python train.py --dataset="made-up road signs on poles" --train_examples=61250 --image_size=48 --num_classes=5 --encoder_activation="relu" --decoder_attention=false --init="lecun_normal" --gradient_noise=0.1 --epochs=7.8 --lr_schedule="constant" --warmup_steps=370
Rows from block 27 of the encoder, named by matrix and row number. Rows with one number belong to one channel. Each number is 500 + 40 x the weight over its row's rms, rounded and kept within 0 to 999. All counts start at 0. Numbers have three digits each. After the name is the row's rms in percent of the matrix's.
# conv1: bottleneck pointwise conv (encoder.blocks.30.conv1.weight, 160x416x1x1), inputs 139-277
# conv2: growth 3x3 conv (encoder.blocks.30.conv2.weight, 40x160x3x3, transposed), outputs 14-27, a 3x3 kernel for each
conv1.124 104:462521579499487535477448527504489553536556505507498482467473530547591499431436465497517526527519498422559554464508486552497503521466522470538561467500551553479540469490502569546455514483528446481517513512570503520492472510503489456491515558457485502530486473469537495552456507464525481422481496538525501452513532539488485491516337541485563529526529530498479516482532610538515553483555532529538475509475556509516461587
conv1.125 103:545471521517511526553439532537533560522444509525436537454482527425465520467515571506492455517460464435412516534466536501466568490547495444419561575512497481496531530600459506535453462540473503507496445516491566490455443572436522544455551459532500522448493485446545543533483500444526514494514482512508501485448526487474494497563446499439521547478522580488488473521498444522523415522464499484498443497436528548542473508
conv1.126 099:538495541470496444506421479483609457588524478516514487468528504461497548495416586447590478505517536487534560439523526550487527565570507469525495527455483533489502562430528482496550470526450475527491509464517475563533498508514527510436526510462460477513401543477482485496511487457540514479527479518553489540472499462477539526504535439539504475593494508499527517404453496523495570500464471480569533513500543476536499463
conv1.127 103:459507481513525508501547591471483521464471542562492409514497507507643552463547442551469472519468523481449515548536487584495485506458468458476549588488455496538546489477545488479464472513485567481491524500446517455475557499511472475536482551509483503552458448476466479479537536448490475514524456516562491420478518440573469425456525506584543518479532465501533451530492533504519506595444552537438569485544546520512470504
conv1.128 098:442474522490469496448519575505474564588481513495475549492535534418516505506519478519498470533543580466498540516561467439474568485490492468503515515508502465495448506462578534403529519379509496519490498539532503460467488484536537555530566501471532515510504470446552568552481453505451483503476483511516542509524520549474544536549565575432513560516422487465453492429504486539477469523522455480504500488455480488428507529
conv1.129 098:391465517509504493527488541549573429449561555493546522532545564446511521521484494529537535504465521515491482470496554483523552504571522493466523569435507457461480445420454494501515521401557514549580529523482458555499475495500511554505553551433491564535539491512439532432497469510445493447464563465431501520509462455576528516459549474522531499517503530498544442564521471451401572462460492481490480519532457491486553549
conv1.130 100:483488418484526483513551459480501579525542548446462470533554564575499482507579561487530462555494489457553552525501506460498443470448541458477453498491494506432480571485471556528561500487531503503549524465575462461492484518530600495486513502515513476505469468478493493533532540505488527557488498534545508465530531555562503529615530513484505521498504534511478537464506559477451486494524531437526484498534495506498544554
conv1.131 105:456466524494497492494397567459463532408450464460404571527535453541524526509473522428542516532496499472481467452494527532530514542488490486559528562494480428489412461517462440541527499472463532527505457500510567527516466442471484507439468550518585554468456527507511499548469566504480506478461488475480468558506561505481474547507509513482517542470444545415501503506475541536451511571551372489541526520427476465519391494
conv1.132 100:492543522514517455466522565398484526479582452463505537488490530553525532556505514423506497542560553452536510523489442540536506554519503517509445516520477483465486569473547585486473554485554449450567521548508462528517565518546504567587507540533506497510454497522421530497507471448475462495557505541541485452525489498478415492510458435561531522447493554489472528536470416551516518502560487583570475455532471515522556510
conv1.133 103:503493541505602439513474528499500432506505517509517496508533463484532528574494484481476549514562476480446498493416487572457520493452521546536448440496517434532528521456472519540502538487460531476459467482481483518519516466439553536470519506519600493490515573472454516492473494565484548502525522457472436474502483514528436480526516433526549480482530487496515524480430566485442512477418506536519527523549462500460551458
conv1.134 101:540456547447489501519504517481421514519561429533521508406537499511508419464468561542536494502476543538491582497476407525478506483456435483520626502523558484491485491445504516465567560513477519499490496501582523485534549496474466594540461471502481527527517525541459518555479436528426511516463512459470479503429492407532514451511570565486600477565474475522485504488487518545540486511534492489570455537561456498482490471
conv1.135 099:507460413391521472514441569538498530482489502466562499516462599429587506471523513523498503522506424469570519445517496534502492506563489546505505484509492534480456523465516531496616514508482516518490520502399531561499482442496499480460502462495452501442484463518491532537530511598447512545501500461502448492491517538481497498454532521605548428515522489439578479500575538449560510436488516447511493501425551552512507486
conv1.136 103:544495501544484514570560538455540547474497482513483560558501473472501496514484539486587490516495444510569470523548445479449502467538494466535501443452510534466459462516480530550487514463514450511462491489432533432433481469464502593484442534503489533536521425521439488563500465508488555479506553564510527506466456600540534485525448513448482417453482530552434506482532577507503567450486472502473466509524417482490565508
conv1.137 102:531536529587506486549408492475545479482529514513465473554490434497473505487474567433566507467584527447468544474478502498500501554483468430472559573450493527471568523462516496451527475499495544500492495567475444501495523504531508531498537544538473516527507399507540518494557571503524519564521533427533553530534478544503474514530457508487467520520590514508505484545556543560498532461547499510478491511469504528502523430
conv1.138 098:526525524523489541540587528528529505529626550497491422505543548449485504415518528508553523582434450481500547495545507494556421473404463558458554449498454540521568483526496492539522511490504530465565532495493464544491462502525478437543539481505456551530483559541486460549552469485498514482521497503510534498484447481484494483492487486486493480502565467535499403555429468445436421556600465464510546478491479534487543468
conv1.139 101:543468541581422493508463428561502541604521550535554555383459531528455531533457418511486539496463567490482444538588547523500442442488471459455535589490435534465530474479532493551526440513516501447453534494520475480436441505560497444522459524515550543580482500464507495471522435497454503489541499504504460479525481440452508487531534466462505478419536465535546377438527495488442453498549468519499508467533527474489496496
conv1.140 095:500490501532506549520496448473494506487449516499477475530535493444512500533551526483521537456502527463455486449450547446523494452520528513560508517599503556543412414534496508495565475467533514529551545513575468508466445416494467508584462398556505541483497521480435529548539439534462501512460480480520519584508478477491510471535535514481479540539577540459430535502473425493488466560544461553502549408513557481544440548
conv1.141 109:559512498437510513517578551462508561560510503404529495504506522543501514529535476590496508545505451490487527548492491436524454539422593529521521514464502473521513533464412421551462471518462517522510484557499457441495547431575456485507540399502488501545506559477463511473500442417490504551367511476482466463488478491503455552470532505528490553487548507488499496514546522534606489475539529516556468454546535451508518560
conv1.142 105:441462542550495517590508459594467507453564474460497491541549509489513514447528476426555517556549560554522430487484451550476518499461481473473494553492532542465494441419522533548426545465476477473540507395474496498501520501459490462501450523522392514428524524490460515518463550468439528457506500568595500429566511488494469510478435431446522509512444470490532521489493484454427512496489482488568518527458492483507489409
conv1.143 103:516518417458490493565475522482548418543482489506429577419544529504496514467540420476486581551465512507468447572491444523442491511429529459493527513519496503530445459536461462489414481454539596487503551492506461532542490473562551591494534616499479509492533537498444495555530518532442520527482450496565543495457465456499474493530530544551545472462530512511484497476548510466466506429452568536543549566520452511491564463
conv1.144 098:432499516470478504480481484490610554490433517496540540488443501550538554461470500495476534483466450418547511514486530464458479483501535514465490505572464459442447481489503462463526513467538495496477495493555499564470506503507473549495554521496616472533491447529465500441508559521538457447564580488506516473472570533418446444527489551516498442509504441529518521518442486513488574527532513498514541542517467430602514510
conv1.145 103:515539486458561555575511529490477501493478441551544471481557456593518484480573505478547523461533437539496546570530531439513467526509547477551482499482475549489539452521455380494498443447463516526569590536460542498492518552432559463430551549493506500535528575457491461444470553493517466404507514510500517554429518524504384465461495464392467465511446452548520467542501473463511444500457527551498557503528529471475509577
conv1.146 099:450502460560511581551447515474452438510555515541427472502468440428462526496556628528443512455450488541505590511483561434441523511472540467449556476547481521489492485533534553486535487469552474479497453458529490505499555460523534477479538542488466508429447489471467489446503482476515444505431495545516543473544412486559502510516545516475513503470500533517487486452559467500483467590445443493456494544476484556470546456
conv1.147 102:451549556451532484504437517642505451505508503470457459466409488499481510518523558524536465502481520396459540494489499494481513530505488549502473468507528454431518436441435535529453453522530443496471543447489580579524482474511488563559485462437496497526455485398477502583546432503441447497471548419479573535474562495540454522498467489464479530519533483514407480495514506456529555482519462526483544525540427528448476490
conv2.124 097:489510500455484432559517512526494527527519577533497555528554485559475539524578548609538563523541476582540557525482520516541475510471422529533574605538504565460408467473437581531453546500536541488481523484506510512441520515484532542521460461557455496500528403520457427513467489451573555496438450519415459469497476460527451503476577559527537535542424538460534490519543497472502507
conv2.125 092:495432496515469501504497562543589537522483538582534458493531520444477475500534488522463494465445491479474474510459563531497488498518529519501523503517543545498447493450464501517552475511504418499453534509484508524576506514421507472498483489541585413495544534459488473514462507475474504407494528380517509507548438529455522524496441447513533526423452465456522552500556487610495557
conv2.126 098:527446481520450563518428453447524467529558483475498483488532585534479489518543493540554517466561523510508447509490403487475463569558530473547526487549441468520390530558524520455533495521517432540557552435442491528482522491456482434542585464549465441501503405521562444557492493506500464514553406513590446484538511481531564473570539505542420514474508525612430544557536489493484436
conv2.127 110:548463503483480438460483493412468477444477539520459517576583540576430465475424510495523507505489394486468376451487483458540562499497513511512538426477530498509494462482471503460466495521513553504519521546439529590491522536465532473462465431484554475512500538500518461525496439416562420434509494439488385518510484466473525494532489579538392448463442527428485489485452553486539494
conv2.128 091:472516491589485525463458541488507485526538505595506511557511487468540469494510521501491517487487401481444522459521478499455537468531556483431490494521513537488545489495485533467430459475525554548557508456520499554534543523426572479499478596554501557449594544548448490521493487467475539570472468516528481449553556480479547521472545444491509529543548572544542566521546527503504445
conv2.129 094:423451465482522501498471550546538427502522493428467496509498508477430466519543498620575558458425477530464377492513543492434564532568536534496525517555522443471398483513482499543508497517496544504500593460420481503531494513512506499564525476563501505529580487482523491477519469506515459518469497458547498450565559538515505534455477525496494445490483555459478432465552390544541515
conv2.130 102:529475500444541493472515507460509509526464469535498507553532500419444531513472526468503521474459476473440511510462550554400441558525567533444468466549470526500479582429521543501482455489519491532479539530526545440516467560499497471450451466542452468468482471534506484499506491525485451516507471513496487476534439428524430512493475441516524559418447509462508501509496503514424458
conv2.131 103:446466553510523532489491441451494407526430523442429474455504473467474497535445581479494450474397499519454506486497484546537564533601688497462595443528499527489531468544519491435514496480540452477476531472449531468561492458505522471494548450468505385483498501471523510541455461495441507481521551527528408426483473513501594532450493439538572456448460474424452467502516592549469393
conv2.132 105:520454484545500491547489494502453512476546458465536415483506458514513443537400500501511503535500479512441428567534478545479549522535509538497460558468448512443569514555434466462493493495451519568485602522470508556459538496492490431499527486461535463498488505550530579520515501418486487417509494443482498464552468477488524467513513499491478461434557402522455490496446503503497459
conv2.133 100:467464471525496556542529523508538554475526501523417462600519538548464585515492515472491459570538510464487542501503482413449451507447569501499481503546528508539562466543460482484544478520450532447547495506495529535495565545482512455557467561510509509545522516509510565489563485599532461538493499526392481482521437547531541483520499487523458518597558490485500559458488502513523547
conv2.134 103:460449504424521484536519521496533549501496516508494514516460549524395513533438496526493552510493503463442463436469503450474520538548434449421476542432473461491526526453498429488490514510489480504506473490494504530453491421540416438492489414475481464539440480441520550467527523445415442513515482500548497554449457477539567542520487583501436448453480490481503489421508448423550563
conv2.135 101:462541495470494531575457556545529498516475489479502548507461489457542469487526477515465505508490471495514539525504531511609466504506507460452555500535564533556502483543506552505543499503620458508503469521493503447538507549500522449562577552466533432512528468480483576525519484507498528526494559526527556444492582470549488520477500441521573600529572583497525580485509493582478457
conv2.136 100:489611521468503575495495536487523503565519476497496519522463492503575540499535490484495531442471497439564499525496518583564593504479478472489547538579501450560466506549473533498603491571556464450444533451505467531512532516521504553524566565576498514464553515550568564462515523549465557467532530536482519504493487504491602533482482452588545521440530549483525502526568459515525571
conv2.137 105:520530522488546461533473527529464473570414438518492532451554507529492419525474481509526529520536466563412407453530511562532611463424409474496466474486513450516523481430551464551505456405494577543518529523497567528536473529565525441457471468519515476573486504544442407478453465441468459511551518487505513470506449529542441483505545533482467471424459579496482519489523451469431430
conv2.138 104:541493508491533529526509570479472441504497498470433490518479431602580468477534458489516575485505492561449508450546479553535465502520507505554494500494531508491482526518497566496494437430441509454506507544535508495500537472470544505508517503524498555520500468507511489494477438523503517449492447498512428449570456529528467595614474480499541484445418457559549450492501490493456471
conv2.139 097:500423467511510489518514479475535547497430523509526505480486443479518457532475530516429441530462393474547447553514486483484435445484457531547478507466520457522511508507480515471424449527469528502519502443523529539525493513452499483520499557559451462558465450565478566470529473454455527543493420466511540475491505566504502516506456510487463505499461465474512514562407444527479479
conv2.140 094:530525506508556417464498511520511449480459464508497439525507459534515497490461451604464591505552487477499440556489474524454492473465496531465519548529522521483483512450502491522513541543471552529470549514492491501504495530489554444483507558517543544498435497541517478471484476455450447497459506521467508541504454489585499453549578481525408454498512503424502488504609476464495521
conv2.141 104:509511486434461448463490406452484518521472516475454464584504431558464446575544451565550515426516471557510471478457532483524451575526431477423503521452491458485476553461532450449498480456501506485502492475474518474524451441506477477505486511485588472545491435554466525517506577547555533500600427471527509456508477548540506509540583450502577528466477502517534549494502475439483488
conv2.142 093:545546479620574494560509493461511555489534549483484427484516552542490532515420495559563611544518441501435497506419483577519497500517548569500508472479504532517458540535535464591468468503459428513538553526515434503507484480508477478489574499501482476473455459493452477524502457445466474482514486471483514479565512483533523473587557508588485457497467496489483447507504475539497586
conv2.143 098:460466529457459455479546514453478484567514514514532547496480493444460409508540488452451458460471433455460476505562520492508471519544571478457527439458552561487562506522468498526464491517509461519444516531540533471539536485472485502509536506531485487479451502534544507637492425438521461498520530433478487393485575534525509530540470506538479514515508489447439480525481568524541464
conv2.144 089:472523499490456561490515465486536535507531554479558401513534552550562561502497539430445540437498503491546527509466578531467477606568544443544454555528583543465548502508582482604530468546470562581459485502510503507451432586503471536549479492487446449539505556504510511507569452482470490491455499514552516518506465541552550570470531476560510463490480521502472484547528484518535491
conv2.145 094:453500511492484482574466477504504439449493498539533483577490527424444480522512536537541560554488450529520457446481513519485516566474512454422559505503478429419504457529578522510527403472521509528532451446496560522492465416457519536401567508587480497518483540541466517499547452448508490492548462476575414497568476495457492532479458420514520513480511477484487552482483512515527538
conv2.146 093:424502548464472588451480426496454538443546509467498484462504475366550466542482448510572500501453541541488499418574480519494560524478550425444505506519521528482558473537539514524492517476499437452423473482495517497474434496562532449514556460522439510538499582514443526495475563557479498497411562555515471526575582486523506533493432482518518481515549518480492575538516526473533503
conv2.147 105:510553513504466594500522475468472462560449496491488512524532552501434531483515500560570519608542508483519517478464529548487517458462532576487418528446513496500382507452496539501519474439501545512469512528457500506503532538468476449486443484538528549508482419488461484423500489460483520403502559525451479497538554479521543536490498479476470496500480488542442390462474506444521496